Rows from block 10 of a small spectrogram enhancement model, named by matrix and row number. Each number is 500 + 40 x the weight over its row's rms, rounded and kept within 0 to 999. All counts start at 0. Numbers have three digits each.
Before each channel's rows are labels from the 100 clips, of 14976, where the channel reaches its highest value: "band" is the frequency band that holds the peak; "peak on" is the class under the peak. Only what is clearly more common there than usual is listed. The data: single English command words and digits, spoken by a formant synthesiser in many voices.
# conv: 3x3 conv (model.decb.1.0.conv.weight, 128x256x3x3, standardized in use, each kernel summed), inputs 172-255

band: 1000 to 2000 Hz
peak on: /ɹ/
conv.68:465518514444542494460535515518501538537503466502444461491490494528485496472523501499455469502492373491497505447505546525513524399507573518472462473511470473510521502500493513511472530486526465550522502549537462544512476506525477488514482511545511496483

band: 500 to 1000 Hz; 250 to 500 Hz
peak on: /p/
conv.40:505478510556484413547489504431492435485443520450484447537425509509502503444420581462468528514554499529549490392411526440547486358574544486543429476501491396545443529461519495487500540438580626491512516441566515511504567458527572537521512510539496420521

band: 500 to 1000 Hz; 1000 to 2000 Hz
peak on: /s/
conv.57:492480474516496468381499457492514536452500558582467553429444452475479522493418443514599463475455498440513513468519544559422454411474527531475490516539473452480500493558528531517435538521457436493531467531546474539497485506491462498536457530555573533506

band: 500 to 1000 Hz
peak on: /t/
conv.96:505450511493476500424436394454459516545544598461498461560387508520473522495522536499391472445494538449548494580518395468458524543484463539444442451474535529551512494587504518494523443527519565510511489512492471507498512529476484506435528538467471502519

band: 4000 to 8000 Hz
peak on: /s/
conv.64:455467539536527383496517500575473456470521550475475441549480539509503494492444427453491392532461432519499465546492553456521494542487497454467517502454496523540529507463494531468441586505498527529449495514480471537494481386400459458536468530498475480515

band: 1000 to 2000 Hz
peak on: /oʊ/
conv.42:485532493497484420606514506502480508523494544501553453524475426538417370511471439481459478497473497479493489391465497554448515499477545451494514536517525523456467437478531526488416589518614492467541532547458462551484597491427521492484535463461506451522

band: 1000 to 2000 Hz
peak on: /oʊ/
conv.87:484520508476481462432473528520521506485449466485501463523414525555499519470531472503474469450528518509455502525494513491547476538534590459483510472444535497449530429463555394504461574542511473501387507543496471549574491460525535408515518489483573469541

band: 250 to 500 Hz
peak on: /n/
conv.59:526523455521558496383520518420457504486491441536532498437513561537440368454504536584567512464502417525497533502536543511473486511560477519500571432538522552534542553460537443453537468508458519517484504488575499515505494520512479456498471414474526509480

band: 4000 to 8000 Hz
peak on: /t/; /p/
conv.55:407631520510528501575517459497493523537495521529448465496497470536560622485535480461485517549538491537531507411491573496473417494468472439551449486558523510467474441510472528501517476486495475489542492450513599569481426492475493478540509462557510510491

band: 4000 to 8000 Hz
peak on: /ɛ/
conv.14:459524502455519413475583535518581489557497481476519502468464536543495460519472455513550466455519504483491446433497457442510436497486498502481501519483463447422501529477466519541510519464534465528489467504519496510453509566562547546539466553492504515516

band: 1000 to 2000 Hz
peak on: /ɑ/
conv.97:431520387487524463439508523474504514496596516490523593548409501483546604528489534595570519494542507465495502487482426480516580538544529629460477512519494429502494480551499459503548478529408496486499511481468492486488483546552494515493505513484574475473

band: 1000 to 2000 Hz
peak on: /oʊ/
conv.12:558484501513558442468480482576491486533507441539513591464415511462523469538486527540427403473532529491519506491502500464506473518498471511404468523474513623551524495514520474505506527397528514491520524502573518594545497460576516530568475506538435438525

band: 500 to 1000 Hz
peak on: /aɪ/
conv.41:556459502506521480449584512543530498478440577475435608571483546502444440617464468569518470449476486429512589525428399580506507405459558508490435467520530608466505485554486521466492521416470507483509503540494461549430513494513469467521475527480550493542

band: 500 to 1000 Hz
peak on: /ɛ/
conv.81:515496519542513445499496541470482563490548485600489460472571514516364551589453468390468568521489464508537511466502371477495566523590467597471530487481611448468459531490504449501463504478463521553474526522472447420472539480532461517515461488527522427529

band: 500 to 1000 Hz
peak on: /k/
conv.44:488486486468477546451433506556548520553479500461448500508450482505418536538497529409514516430476561483472523560484538533530456587493581441487516520532476533493566519509442455479551491518542367512441480465487584534468446437484563458494508596441535547540

band: 1000 to 2000 Hz
peak on: /z/
conv.86:473493511561489541497514568452513423549424415442461483509534495535539418589582529570562474452477509518475446516462554478511423542495470541493553514504462565498520492473419469488419437490440503526495496521411517483498501538569471508458487542537444459494

band: 500 to 1000 Hz; 1000 to 2000 Hz
peak on: /n/
conv.3:508458512483450556437480484474424526461505401485523464467420525504585426393568489530582548535563469456526516420482553530594390492496480476511495527537406535484452614490549469499496520499500545504518488461474538534654507518479578527477547499407544522529

band: 4000 to 8000 Hz
peak on: /k/
conv.108:542458487447465482416467571504515573516466504488550516507499509515466493453520412474494458491509458468508545483528451526483520420503485494559507449479507570526475508536488522498491500445515470558493476506566447444533523437525477471468531533512483550512